config.yaml
encoder_norm_position: "pre"
encoder_qk_norm: true
encoder_patch_size: [2, 2]
residual_init: "scaled_by_depth"
optimizer: "soap"
precondition_frequency: 25
adamw_weight_decay_other_params: 0.05
Rows from block 7 of the encoder of a small masked image model, named by matrix and row number. Rows with one number within an expert belong to one neuron, the router's apart. Each number is 500 + 50 x the weight over its row's rms, rounded and kept within 0 to 999. All counts start at 0. Numbers have three digits each.
Before each expert's rows are labels from the 100 images, of 14976, where the router gives the expert most weight on average: "top examples" is what is common among them; "patch colour" is the nearest of a few named colours to the mean colour under the peak. Only what is clearly more common there than usual is listed. The data: flat shapes of many kinds, plain or patterned, on busy backdrops. In brackets: how many of the 100.
# router: router (encoder.blocks.7.mlp.router.weight, 8x384, trained with AdamW), inputs 0-127
# up: expert up (encoder.blocks.7.mlp.up, 8x384x384), inputs 0-127
# down: expert down (encoder.blocks.7.mlp.down, 8x384x384, transposed), outputs 0-127

# expert 0
top examples: green shape (51); its colour: green (34)
patch colour: green (31)
router.0:493438479542533445473645542512502518551451501407481543451499457532477357449496526505401535491547523511491395459521479389554512564538567394561514469478422564498541533408434527501516488478547454545428477473536529495441386530500481525434525459454556416509472490513455469519457453538545471527474522473531563570561500498526537563483552523444527486489425512533596595549495573529543497449522
up.0:500500500500500570500414434500617500433567500500571500500500500500500500375361625552500500500500500400400500500500500500574436683500500500500500500500500500500500582500435425551555500500500500556500500500435419500500566500412500418500500423500500500500500613573573500500500500500500500590591500559500563500500613500500637500500500500500500500500500421500500426500385500500500500500500
down.0:445500500604500500500500500500594500420500500500500500500500500500500365424500500500500415615500500500500500579500500500500551500500551500500568418500566394500500571545500419500500500500500500500454629500500500583500500500500428500390340500500500500500500500500557500500614440500500500500576500416500436500500500500500500500500500500500500500500500500500592500340500500500500500500574
up.1:393500500443500353500432500500500500396424387500500500500500433500500500500598500500394500500500500500500500500642405500417500500500376500585500500500500500500432500500500568572500500500408500500500500650500500388500500500500500566583422500500500652500500500500500414500500561500500500694500500581500500500500432602500500420500500388500500500500500500500500634500500500404385500500500
down.1:500609433500396500500500500500500500566500500500590500500578593500500500361587500500500500500435500602500500558620500500594584500500500500500500500500500500500442500500552436577582500500500500577606500571442500500500500576500500500500386500500432500500546500500500416500500571500500500582500444433617500500367453500500500621368500562500500500500608500632289425500500500573635500500424
up.2:500563500500602475500500546598500500500547444378500500385500553633535500500500463446500500500500500500500445500500500500500407500558500447500612500500500500500408500500500500440571500449542500616500573500500611568500500500500500500500500500500500500500573500500444500500612500500555500500573500500341500457500500651500500415500500629500562626500500500500381500426500589500500500446500
down.2:500444500583500500500607423500441500500590500500647500594447500500500500500500500604500582500569500500440500598500500500500614500500652455500500500500543556450500500500416457551421572500500500500500500500429405500447500500500500558500500500500434500550500500500500500578500582500545500500500500500500500500500555500594500562500500500433500500533440500433500500500413455606500500551500
up.3:559500422500500645398500589500500500500500407500500500500500561500500500623427500424351500500569500500500613500500500500500614500437500500620500500500595500500500648500500500500500500500568500500500500500529500500500500366500500500500500500500500500602399553500500500500643500500500431500500500500500500382582393645412500500500500500500500500500500500500500500500500366500500630500500
down.3:500500500500500500573500500439500574500500500500500500500557424550500500560625641500444500574500625500500500500500500588500500500547432445500369394555500500500500558500500440500500429500611500500500500500500500500587500500435597442347500410500568500500500555500500404430500500500647500500500500550500500500500500500570500500555500500500500390500500437554623500500500500598500500500572
up.4:500500500500500601592500352500500500500500590500500406500500612500432500500500500370500500500500500500399421500500433573500442425500500500609500500500500500500403500617500573500500500592500500500500500500500500500500500354500500500426500500500587500430500500403500500641500422500500429500426500658500500500500500500390396415425500500500500500500500500500428412611597500500649500500500
down.4:500500602414500402500500420500500604500500500450596500404426500500500500500500500500500590500419578500500500500500448500500638500586584500500406629500500500500647500572500500500562500500432500500500500500500380500500500565500500410500378500500500500500576560500500500500500500406373500500612500500612500587405500500598576500500500589500587500500577500500561406500500425500667500546500
up.5:500500484500449607500543500500583500500500500500500500500542579500500544500558500500500500383500500500500500500500500500500500500500500500621456500408500459500500500500500500500544500453500500482500500500500592500500500572500500500500500500500554615635549500548500400434564500500500549500500500500500500293500500500500500500500566456500404500500572500484412500500500500453500500500524
down.5:410453455371500500565559500500410601500485500470500452533500500555500500426500500537500500613500526455500426500500404500500500579553557550489425540562531500413500500500500500500368425382500562546500500602500536500500500500500500500500500500500500446554618500500500552440457500453570500500500500500439500500500500401546575420423500500500560500613458500426500563500500427500500500500417
up.6:500560378563368605500500436500500500500566549413500500384570441500500586500549500500500500624500500500447500500500570500500568500500574500500500500558392500500500500570414500444638500601551500500500500500500500500500500441500608500500500578405500500500500500426500500500500500500500433500500400500417500500500405500500571412500557500500500558500500500564326500500500500500500578564453
down.6:500500500567500500500500541443500609617422500576500500500500560432500500500500571428500500500500595417500500500500500500563500500500500433500500500404500613500500362500500500500500500500500500500500500500574500500500500500500500564500500500566500500500428500500500599617500500500430571418500500500459500500500500500500500500417428430500500500582500500365500500415394500500451500500500
up.7:582500500500500500500500500500500426500500500500500500355500500500500500583403500500417500500500500500500500500500500500500500453442369500500500500500500500500342500500500500500556500500588500500500595597500500500500500500414500405500500500500500500416500500558576400500413582559346500500500403500500500500500500500500500500500594500500500500500500500500500500500500369500500563500373
down.7:562577442385364500500577500593500573500573500500500500626596500351500500500500500500500500500500500500574500500500405598559500442500500500500500500569549500500500606500500500500500436500500500500566635500500500500500500560553500500500394500500500500415414500500616500500500433500605500500355500500500500500630500500367500500500500456432438500500592500592500409500417500500500500500500
up.8:500500500500500500500500500500500500500500500500607500500500394500500500500500500552396500500411500500500500500555500500500500500500500500500500500500500500500500500500500500500389455500500500553589500418500500500598500402500500500500500500500500500500500500556585500585500500569500500422500500500500500599427500500545500392500500500500403500500391500500500559500571500500500500500500
down.8:500500578500497500500500500594500500436420500500500500500390500500500377500500546453500500329616500500500500500500500500500422500500500500500500500500500500500500500500570576500557604604500577639500500500500500500500500500500604500500500554500636644423500500500500500500500500500500364500500500500500500500500500500658575500604500500410500500500500500437500615500500500500500500500427
up.9:432500500540500500500500500500594500500500500500377500509500405500500500500500335500500546500500500500500500500500500500500500500500500500500500575500437500379500383500602500500431500557500500545436617500500604500500500500500500500500500598500476500500500583500500500500369541500500500376500500353569601500581500500500500366500500390500500500500500500540500500500500500500500500500500
down.9:500500443500422266500500500500500689500500500500500500500500500568500500500409500593500500500500500500407614500637500532570651630500500417500500411500500500500367611500500500500500500500436583500500393500347500500364500500451598500500500447558500500500465354440500500500500500500500562500500500500500500500500500554500447500500500500530500500425560500500500442500500500500500500422500
up.10:500500397500500583585500500500500500500500500576605414500500500500500500500500500500604500500500500500500500500500500500611500500500647500500605500500421500381500387500500500500500500500500500500500500500500500500500417500500500500389500500500500599500500500500620500500500500500500500500500500414619500500500500500500500500500500500500432500500500500500500500500500500500500500500500
down.10:446500429500500500500500500500500500500575500500500609500576500500500500500421500500500500500650500500500631581500500500425500500539500422500500621500445435500500413500500500500625500360500500500500366500500500500350500500500500420500500500500500421500500500625500500500430573500500581390500500500500581412500500500500500500500500500500434564500500634500500500387500387500500500380500
up.11:595500500500500500500500500500500500603500572500500500500432500571500500500500500573500500500500500500500500500500500500500500500403500500500500632431587500406591500636500500500597500500608500500500500428500398500500500500500500500500571500500398637500566500500430500500500500500500500500500500500500500500500580563554395500500500500500500500411500412500500500555643500500500500579500
down.11:500500500500500500500500576500500500500578627584500500500500500500424500594500500500500500500500644500598500500585500500500500500500500434446459500500500500433500500500500500500500500500500581500500371500500500432500500500500500419500500379500500352500402500500500500500500500500500580500500500500500402500500500500500500609500500500500500417500500441500500500420500500500500401500605
up.12:500500500500500500436500406500500500500633500500500500500500500500500500500500500500500500500500500612426500500500500500500500500398500500500590500500500500500500500500500500610500500500500500602500500500500500500500500500500500624588500574500500500500500575500500500386500585500500622500430500500500432410500500654500500500419500500500500500500500618500378396500579500392500500500500
down.12:500500371500500500500500500500500500500500582500500500434500562392500500500500500500500500500500500500500609500500439500500500500500500500377363500500500500500500430500500500412500500406436500500500500500359500500500500500500500412500500500500500500500565500500500500595420500500500500500500500601500500500500427415583597500500500500500500500500500500416500583412500500500615365500571
up.13:500500500500500500500423500500500500412500500500500578500626599500500500572405423629500500628500500500500500500500500500500500500422500379500426500606640500371500500374500500500500500500500622500398500423431500500500500587500500500405500500599500500500430500500500500500500500500500500500500500500500500500624351500500500500500500500329410500500500500500431666500500500577500577500500
down.13:500500500431380619398586500500500645500619500500596500500500603500323595500585500500500596500500500500500500580566402429500500619500439500500500500575500500500500500500500500432500432500500425500500500500375500500500500434500416500579500500500500500500500500500500500500500500500429500500500631412500500500500500500500500500567500580574500422422500392500554500425500500500500500500585
up.14:500556564500500500413500551379500441500557375419405539500500553500500500665500500500500570440500383500500584396500500500561500500420500500500405500440500394421500500528500500423500568500500500500500410463500543561500604549500359446500569500391500428446500568500435500500500500500500500429500500500500500500500455500500575500500500500500500500500500500584367451433588455609619500555500
down.14:500500500500500471500500500500583353620395500500500500500500382580500548500430500564500500500425500500500500500500500480500500500500500500500500444500500500556500500500572500500500500500595608500527500500500500500500409427500500500500500500500500500552500500439500500500500500500697699582500500500429500487500475500431500408428641524532500500500500446500500446500500500531500588375500
up.15:500553500500500500500500500500500500500443500500500500433500500574500553411598624500500500450605550500500608383500500500500500500579500432500500500500527565500432500500500500500500500500500439500558500500500500500412500414500500500500500534500435592500500500445440500500500500500500559500607500500425421452500369633587420407500500500500500500600500572376404500569500500429500500500500
down.15:500500554382500402564500430389500500500441500523441447500446500444500573500500500466388500500572500588500421500457500581421500576444585500500500500409500439363500591500500456403386459500500500500500500539500378548416624535440608437558500500500413438500500563500500560562500547500594500500429578500500500671500560465443574384456500500398500500565500500464500584500574461500500391500500

# expert 4
top examples: pink shape (45); its colour: white (25)
patch colour: grey (61)
router.4:559552509623516493484506551534543436494475485454481548484446444579454416478477482493505519518499373587491487538511462545579516478582530452539521580469488558528553485369505486514605547423504411535440541403556475528535481545497503569486528459453551468447493456490452507463497450562508466468578601516432480521524533478530584434468587499466457476571482527544604491447558548520470520467537
up.0:500500500500427500500500500500500379559500390500500539500500500403500500456500425554500473500440500500500500500500467500532500500424572500500500413589500560500500500500448500500500597500500500500440500500417500500500500583391500500576415500500500500500500500500500500500500500500500500500500500500500500500500600500500564610500417500500500403500500447500597436380500500500500698500500
down.0:500500600527407427500528500561458668432500500500399427582446500500450500500447500565500500522440564500500500500500606500500602500500500500612500500586500500500555468500500592550500500500500500500608522594573559500500675500418555500500430549500500465500500500500500500500500582500624500393500500500435574500402438416595500493450500426467538360462500500449565500546419500500377500459500
up.1:500444500567427500500568500500500500500500500500500500239500500500500595500500500500500468500436412500401500437500434577500500500500500500500610500419610582500500500399500500566548500500439500437425500500500500500500500500593500500500500500500500500399411500500500500405583500500500500597500500500500500500648547530433431500500500500430500500558500500500500500434500572591500500500500
down.1:500500435500500500500500500500394608571561500500500500500500500436500599500500500581500500500500500500500500500500500500500500500623352500424500500573500500500407593500593500500500500543650500500500500500500500410410500500500436500500623500432406500500608500584500500547500500500500500391500545500500500500500500500500500500500694418500500392500500500576430408500500500500500500500500
up.2:416500500500500500500500500500367500500556439500500500445500500451500555402500593500382500500569500580566612500500450500500500374457500500500500500632500500500500427500500500500647500500500500500500500500344500500500500500500500500500362500500500500573500500405500500500597573500500538402573500620500500500500500500552500500427470500554500500500500500500500414430500570500589500500500
down.2:500500608500460500435447500500611500500500422579500500500576500425500500566500500500500500500500500500592500500500500500500500465500625500529500373500500500500500500580590583500500410609500500500590500446449407500500500500448500500500500559577604577429420582500500500366500349500500500500500500500571595500500500369500500500579500500451500581623602590500500500500607500500500646413500
up.3:386500500500500500453500500500500500500430441582500500432564500624395555500500433500500500500500500558573613500426417500500500601433500624560500500500606500500500454500500500567644428570576459500500500438500500577500427579460500500500500573450500560500500500598451341500500500500386500500500500500500500420607410500500442418539500500500460451449500500500405500500500500450416561500403
down.3:500500500500500609500500500443500500500500500647429500536500500424421500500556500588439500500500500500500500500606621500500500500546500500500500500500434500551448569500500438500500500500500573451500500450500393423542616463569500500500500500500625500578500398500500500500500413500609500500404568500449500548400500500578542500500500500454500588500500500500500531500500500500561382426595
up.4:417500407555500500500500500382573500500453435391500500500500500500572500500410500448602500500500500566500500500551388500500604500564584500453500500500500500500500574500619500500500500580500500559500500442500445500500500500500500560561500500418417500500500500593500500500500617554562563500500500500500500500600500500500500617500500565500555443500500500500440500500500555500500500500500
down.4:500500500500427500500500548500500500562500500449568547500421500577500500500578676500500500500585500500500500562412500500500500500421500500500500553500500357500425500500500554500632589500500500500420500597500500500407559500403500500661585500500500561500583500422445500500500500500384500500500500500552443386500500417500500567500500500451500412425500568500387500500415500421500500500550
up.5:453500500500536500500500500600571626500366435500552551500500500406500500500500500561500500500565500599564500500500446449453610610564500500542500500500443500576500500549500500500598500500500500410500500392500500500500500500535500452628454500500500583500404500405500471500451500500500500389454500500585500593642645500500500500400500500500500500500500500500500500500544500500500500500500
down.5:500500500500419568413500500500500500500595403704500500500500500500445500500500500500500500500500500500500500442500591436641500500500500438500343449400500595500500500557563500455500500500500598500500500500500500464404500500550427500500500552500500581500500608500500500500500500500688592500500500446500564500500500500500394500649574500500500574500500500500603500500500500500500500500408
up.6:500419500500583625500500589500500500500500500500500500500500500579500500445566500607430500392432599428500500500500500605500500500589590585500500500500500500500500500423500593401424500583565586500500500430500572500500500500500424500500500565418500500500500500500500500415500439500433500500500500579414500500500500624500500567500500586631500500500500500500391500500500500578500429500579
down.6:596500500500500500500387500500500500500500500500500500500500500500577420500579500585500390500500500430500426367500500500428500500500500500579500500500500424500500500500500500500500500500500500397500425500500582500429500500404406612500500500500500500500434586500567500500500500500500500450500500500500500500500500500500601500500500622500500582500500566500500500379429500577571402500500
up.7:500421500500408412500500386500500375500500500500626500500556500500500500500428500500500564602578617500605544449620413574500561500500500500500500585616500500500500582500556500500500500500574500413500500500500557500437500500550388500500500500568500500500500500500416562500382500591638500500500500439500500500500500500500500500500500500390593500500500500415500500500500657569500500500500
down.7:500500500500500648500500500500500500500500500445588500500588500500500500500394663500500500500500500500403425500400625500500500613500500446500500632500500500500500500500500419554412500500562500500500500500500500590446500446500500500500500500588500500500500500500500500500500500500500613500500652500409500592579500606500500500590500391500500500625500500598500500598500500357500500500500
up.8:500568389427500500500500500500431500500500500500500500375395500589500500592611500500500500500500500500500500643500500500500500500500384500500584500500500617429500500500500500500395577500500500500500500587500591431380500500500663574415500576500500612500500399572500500596566500500417568583500417500568406500500500500576500500428500500573500500500500500598500500500603500500500500500500
down.8:500500500435500500594500500500500500500500500500500500500500500500500401500570379500500500500582500500500500500500500500500500615389500500500389500438577572500402500568500500500500500668404500500500400573500500500500500500500412643500409500500500500500500500500500500500500420500500500500416500500419500500500500500382316500500500500595500500595412500500500500585500500500500500500500
up.9:423500420500500648440500500500500500500500500500410500429408564458439500500500500500500500500500500611500564500500500500500500574393500500578500500500500500500500500500454500500565500424500500500500500500500455500628411568500500500500500565500397627500500431500500460576500405500500500500500586500412500500500500500552453366443500500500500500500500500445500500500566456500500500554500
down.9:500500550500500500500548500500500395500400500390431500417440543460500500500441500500500500500500500500500397531500500598450500500575500422500471388370500581500394500500435500500500500574500544500500596500444500583500500441500500500500500500500500500500438604547500500500500500500411500550500500500582500500500561500358500500500607500500500417618500577443562500500500500409500500500595
up.10:500500500500500500379500500500500500500500500428433500500631449500500582500500500402500500500500500500540563500582500500500589353409500580500500500500500500500421608500500500500500500500414500500500500500500500500500500567500500500708500500500657500537500500633500500500500471573500500542500500588500500535417606500500500500575443590500500500500500436500586500366500500601500500500500
down.10:500500430500500398500500615500585500500436500500622604397500500440500500500500500548500500500500500446500500500500500500400500500500500500500500500500500500500643500606500500500624542500500500500500500500500500500500500500398594500500402445583500500500500541500553500500500500500586500500500500500500500500582500500602500500500449500500500500346500500549500500500610332500500500586500
up.11:500500500500395500500500500500500500386500576500611500500412500500500500500500500500500500436500500500500500500500583500500579599500500500500433500500596399500500500500429500500500500500500395500500500500500500500410630500500500500500500500500424500410420656500362500500500500500500500500327500424500500500500500500561500500500500500500605500570500500500500500500500500401607500500500
down.11:500500500500500500500500323500500339500500500500500500500500500500574500500621500422500595402500500500500500500500500500500500603500500500500500500500588500500500500500500500500500500500500500500500500500500500500500500418500318500500500500571500388500500500500500500500609500500500500500500559603500500500426500500361500500500500592500500594642587500424500690500413500500500500500500
up.12:418500500500390443452402417500500500626500383500500401500500500405500414500578500370500500500500500500500500500500500380500555500500500500413500500500597500500350500500500500500436500500420500500500500500500500500402500564500500378558500500500500500591500500500500500584423575500500582500450500500500500500500500500564445500500500500500500500500500500428384557500500581500500500500500
down.12:500500436500630586500500500500500596500500433372500375500500599500500570500500606500372500399500500500429500500396602500352500583406500500500500500500500500500500500500500443500500500500569500500500500500500584500500599413500409577500500500500500500500500500500500500500500500500352500500500601500500500500500500500500419500500500500500438500500500500419500500554500500500500500500654
up.13:392500500500500414500385500500500500604500500500500424313610431500577500500500634537335500500500570500500500500500500500500500500500500586411500317500500500500500500500500500500612423605447419500595434500500500500419500500500353500588407500500422500500500500441500500555500500624500500500608500500500500500500500441424447500619500500500500621500500500500500500500500500500500563500500
down.13:552500425500500661500539500588381500500500500500549500500323609550500610500623500500500500500500500550500500447500574500554500500500500500378500617582422500500432500500500554500500500500500500500500610583500635500500500500500500500590599500500500500500500500500635570500500500500500500500500500567500500398500500500500500500500500500500500438500456500500426387500500500547500500424500
up.14:500500500500460500500559500500500535500500452573500500463500500500500500500500500500431546500500557500423500500500500500500500500500500556456500430500437631500500500500532500500500500500500500418500577500500447567500500634500500500687441500442337500500500568500500449500500500546500500500612500500573500610415500500447500565500534500500500500443530364575500440500500472500500615558421
down.14:500500458500500500500576440500500500500500500478452545500540500425544500500500500500500500500500542500500500500500556500411500500500447500566500500500500391500578500603500500500500500500500466500500500500500500450500599337454500359500500500500554422500447500444500447322439576363500500500500643567500500500500500500500500444500585500561565405443500500376500430544462500500500500436578
up.15:500500401500500500500500500500282554437500500500454500500538537500560500479448500500538500500500500616476500500500500500500500324500384500500500613500500500500447500500500457500500500500602524500500500500500500500500500438500500624349500500500500632500429500500425500500546569422500368500471500500500500500577500500545500591500436480500440500573425500578500431542500500500500500500500
down.15:500500611500500276500556359422500500500460500500500500500500359500500500500500500500500500500500500500500500500579342500500500570601500500500500500500579385500356337409500500500500500500500500500500500500500500645500515500500500500500500356500500500568500500500447500500500500500500500500500500500500391639500433500500500500435617500633539500547500500500500500500500760500500500450559

# expert 3
top examples: yellow shape (49); its colour: yellow (39)
patch colour: black (55)
router.3:587464540612560513481546493517495415508507516441452413556466475531485443488415579417483461493482495479511430478472519505563429570558547480551552495525499513481485508399510561487540435427513459502394488428464552566547424520481480472572458490461530452546493501473390433521478498463556471547535541552480547585532541483548512493505594459454522529437447586555535561482433488504540514459432
up.0:500570500500500601568563536500599605500500500500500500500500454529500561577500500500562500500500500500410417500416500500570641574500363611500424440500500500553605500500500388482372500437500500556500425377555500500594500500500500500500551500553364500593500500437500500459500500500592500500500385500365350500384500500547430437500562500500500500500578500500500500500374598500500500500403
down.0:528500500417500500500535500409500500583500549376500574611598500500500500500410500500500500500500500427500500394500500446500500500550500445500372500500422500463500500500500500427500500500500500500500500427500413500349391500578564500417500500500500500500577626567500500500500434500427388500500384500500500500448500390500438558556500370445500500500500500500567388500500500500543488424500
up.1:500578500573500500500500500557500500500500500500500500500500500500500500627500500500500500397500500500561500500500422614500500500500500385500500500500500500432500500500500500633352500500555500500500500500563570500500500433500400553598500500438361440435388599603500500500500500500500500377500422500362500500500500500500500500500500500500500500500500500565500650500500500500500500500409
down.1:500500500500500500500500500500500500500500500500500572673500500500623500394500500500413500500500500583608500500500405500500500500500591575594621500500500500500595418500500351654407500500500417500500500500500500500500500500500500500500500603500500611500500500384500500500500500500500500500500408610500383500500500500500500500500347500500429371500500500500500500500500500500500453500500
up.2:500626500449612616584500439500500587578437539540500500451500500500500447500574543500500500500593500500500598500500500446444570500450454500500500454500500415544500411500500446500500500439500500500500500500562500426500545433500564500590500423500587500500500444500500500500500500556591500546500459547546500500500446500500500580353500500500500500437500500500500500500500500500500426436425
down.2:583457658550403500500424500500500400500458500408562438560500500500500565500500394574561548500447500500500500500456500443585500617500574500500500575537500551582585500500500574500500500500396500566573500500500500500500554500462400500358447453500500500438500500500500571585434375500500566500500536500631500500592500578500425648574439438500500500500548613454500500500500500500500500500621
up.3:500500590500662500500462500500366569377500500500425581356500500432500500574500500449565589439617500500500355500500500500500500500589500379599500500440500500500542500500500539500500500500500500418500500500500500500500412500581500500500500500500456589380500500500425500500500532500500383457500500500500500500413500387459571500601500500500500500563500379500500500500500500500500500500500
down.3:500416446500287500500500535500500500500443500500558500667500500500500430500500395500450500500500393421500587500500500500500500500433500500500653427500500500444442500500428500448500500433500500500500500500421500432500500500500500500500437500500560500500642500415416500563435425500500500500402500579500602352569500500500535584500428500500554579500500500500371500500500500536424500426500
up.4:420500500500500500409500500590500500387500500561500500651588500500500500500400500500500500331500500500500500500500500500571500500573500677636500500500500500500500500500411500422500565500500587500500500559500500500625500575500500500500398581500500500500344500500500385500500598500500500500500418573500500398300500500500500500500416500500500500433500500500630500500500620406500500500500
down.4:500500500500500500500500605500380600500500566500500500500569500500398500500500500500423500500609500500425500364500374553500500500500500382500500500410500500500421500566500560555500500586434500500430500562616500500397395398500560667500562429571500634500500500500560500500410500500500500500500500582500500500600500500370500500500420500413500500500566555607500500500500500500500500500500
up.5:500405500500451500619500500426500563633500603500500500500500500500399433500500500500500500432500500500500500458500500500500500580559500500386500500500366500500500591500500455500500500500500387500500565500500500394500500397500500500500500500500500408500637567599500500500500500500442500657583500583500500433500447500500500500500500500700569500500365500500401500500500500500598500500500
down.5:444500500436500500500591500429442500444500500500500500500500500500500500338500500500500500500500500425500500500500387500500500500587500551500500500500500500500500405601500500500500500500500500500500500434500500500500500597500500435500621425573413500442500500500500500500500378500500500500500348500609500500500500500500500648500500353500434500500436415500500500500500500500500500500445
up.6:425500500500500500376500500500500597500500582387500500362500500500500500500411500500500622583394500500500618500500500500579500500401500500592500500416500567500500396500500500605500576500500657500500500500500415423426500500500431500500500500500386581500627500500500500500500500500500500500500500500500500500500335410500572500500500579500500500500500500500500500500500599500500500500610
down.6:500500500500500500500500500500500500500500572500598500421500500582500500500500500500500500500500500500500500500500500500500500500500500587623500500500500500500500500500500583579500500500500414500612500500500646420500500500500500368500500500500500500500500500500500500573500500500500500500500500500500635500381500500500401500500500500500500500418500500500500573500500386500500500383500
up.7:500500500500500500500416500500500500500500580500500500395500500500500500593500429419500576395500500500500390425500621500500500500385500500500564500635500500500500500500500500500575398439566500500500587500424500500500569500500408500500500500500500500423500569500599500500500500500500500566500500421500433385500399590500500427414500595500500420500500500500500577500500413500500500500406
down.7:500500500500367626500583439500500500500585500500596500416500500500376603604500500500500500500500500500500500500593500500599500500500415500500500500500500500500500500638500500500500500500500401500402500500500419419500500500500678500500500500500500500679500500500590500500500618500500500500500500500500500500359500500500500576500500338419500573500500500500500500500500500576500500500500
up.8:589617500500615500444500500348500500500500578500500384500500479500500500500500500500500500500404475500500500452500435500500586500500597500500612442500500500500500448500465448500500620581445500578588500500487500500409412500500500500500500500500500419500554437500500500500417500500348565480398437500432500500500500443500500500500526500500500500551414500500500500500598500500500383500500
down.8:609500500500500500500500606458449500460500500500500514500500500613500568500434500500500500500578353572500572500500500500500500521500538500500452500500500500500500500533519500500500419550500500500500500500500500500500500416428500500500581500500554458500580500500500500500500470585678500441538500500558500500500500469500436433500500500500500580540500500500537500500500500500610618500500
up.9:595500500500500500500500500500500381500396500500500500500500500500500425500500552500561500500500368500583500435500434500500500500617673500500500500369500500500500500500437500561500500500500364500604500500500500500400326500590500500614500500500410500586500500500500500500500397500500500500386389500500500500500597500570500500562500500500500500500500500500299500500500424454417500500500
down.9:500582500500559500500500500500500500500500500500500555396500500500552561500500397452500536500500500500500500500623500576435500443500500500500500500500500420537442500655500500500500500418500500407500552617437500500500593500500335421377417500500467426386409500500500500500500500452500500500500500500452500500500500500500425500435500500500374500500500500418500441500645500500393500500500
up.10:500500500554500500500500500500500285500584500459500500500500571500553500392500500599500500500500500500533500500500462500638500500500500426413500500418500500500500500500500500500500430500583500500500500500500640419500664500500500500500544500500500500539500611500500500467436500500500500500438426568434436500500577500437597500430463500500371500500500500500618500500568500500500500472500
down.10:408570500500500356581500500606500629460558500500500500406544586500500500631437571429554500386500500500500500565500500451500500500500500500500429500500500579500500500500500500555528443500500541500500500500455500500500500550412500549500446500500500500500500500500441500500500420454500500576500500500500500500571500533500500500500500500500566500613426438421432500419500349545500500500579
up.11:500500621500500500436429500500500500500500500500427500500500589500558500500587500500500500500608500500500432661561500593381500581385394567500500437535500500500418500500500500500556500500459500500500500592548500500500500567500621500547399500500500419453500500500500443411580500500579610500500597500500410550372500500500584500549439500500500500500418500500500500500500441605500558500616
down.11:500500618500500500500429403500441500500500500500500500500500602500500500500500500500500500500500446500433500500500437500544500500573500500500500500500500500500500500500500500500394500500500447500500500449500500416500500500500500500438500429500500625411500500577552500628500500393500500500500500500435427500612443500397500556500500377500500500434572500500500500389500500500500500422500
up.12:500500500414500362500550500613500374594500500500500500500500500401500500585500500500500500429500500500500591500500500500597500500500651500500500500500436383500500439500500500500600500500500500500500500500420500500500500500500500401500500500500500500500500446500500500500500567618500500500500500500635500613500500500603500500625500500500500373600500599500500500500500423500500500500500
down.12:569500500500636500500425500342500500500500500500500500500500592500393500500400500500500500500500500500415381500500591418500500500500500500554500606500500500500347630500500500500382635500500562500500564500500500500500500625500426500500382500500500500569500617500500500500392370500500500500500500587500500500424500500500500500500500500500500500604500500500500500500500500500500367500418
up.13:500500419500500573339500615500556579500402433604500553411500500500500500500500582500500500500500500500445500500500453500500500500500500500442500500500500500500500573500500500500500500500500500392500500500462500598500500443500500458500548500562573370500500548440500500500438500437500599435500500676395500617577500452500500500605500395500424500500573500500500500596500500500500413500500
down.13:500500500500500500500432500500547422500567500500450500500500352500500500500500500599500500603558434446500418500500613632460424379500500500364465500500500500500500500500500556500426500500500500500500500585500500500500500569444392500500500442500500500500441500630500432500642566500500500601500500412596500462393500500500500544500500500500500500500500552545500500500500500500379500418500
up.14:500500500452500634335500429367409500425500414601500608554422500500500601453619500500500500500572614500500500500500454500500431500397415434500500500500500448500446500479573500500500500500613573605560500500500500500500500500500605500428500500500500575500500500500500469591500618500384500500407363565500500576500583348369500480500500500500463500500561434500500500500435500500500500500500
down.14:500500500500500474500500587500500352450500500467500418500500570500552429590446500500500520500500500500500428500500500500568500500500500500637500500500500500500466500500500454500500500500464500412393415500500500401472500500422500452531428500500500500432500500571500500500500500500563340500415671450563500500500500545500500500500452590433500500500441458500422500500647626500615624417568
up.15:500603500500500500599419673500500500500500500500500500500500500500500500500500500500500500585500500500500564403500500500500500404500500500500500500368652500500568619500500500500500500500500500500500500500390634500500500500590500500500500500500400500500592500567500500500500500618500500500500500603500342415500500500500500393500500346500500500500500500500500500500500500584587627500500
down.15:565500393500500500574500500500500500409590500500343500500500500500500500500500500500500500500585398436500622500500500500500500500500573500500500500500500500400500390500500500500500500500500500500500601407500500500350500500500500500500500500500500500616500500500500500584500500500500500500500500500500500500620500500500500574500500500500500500500500500500500437500500500500500500500500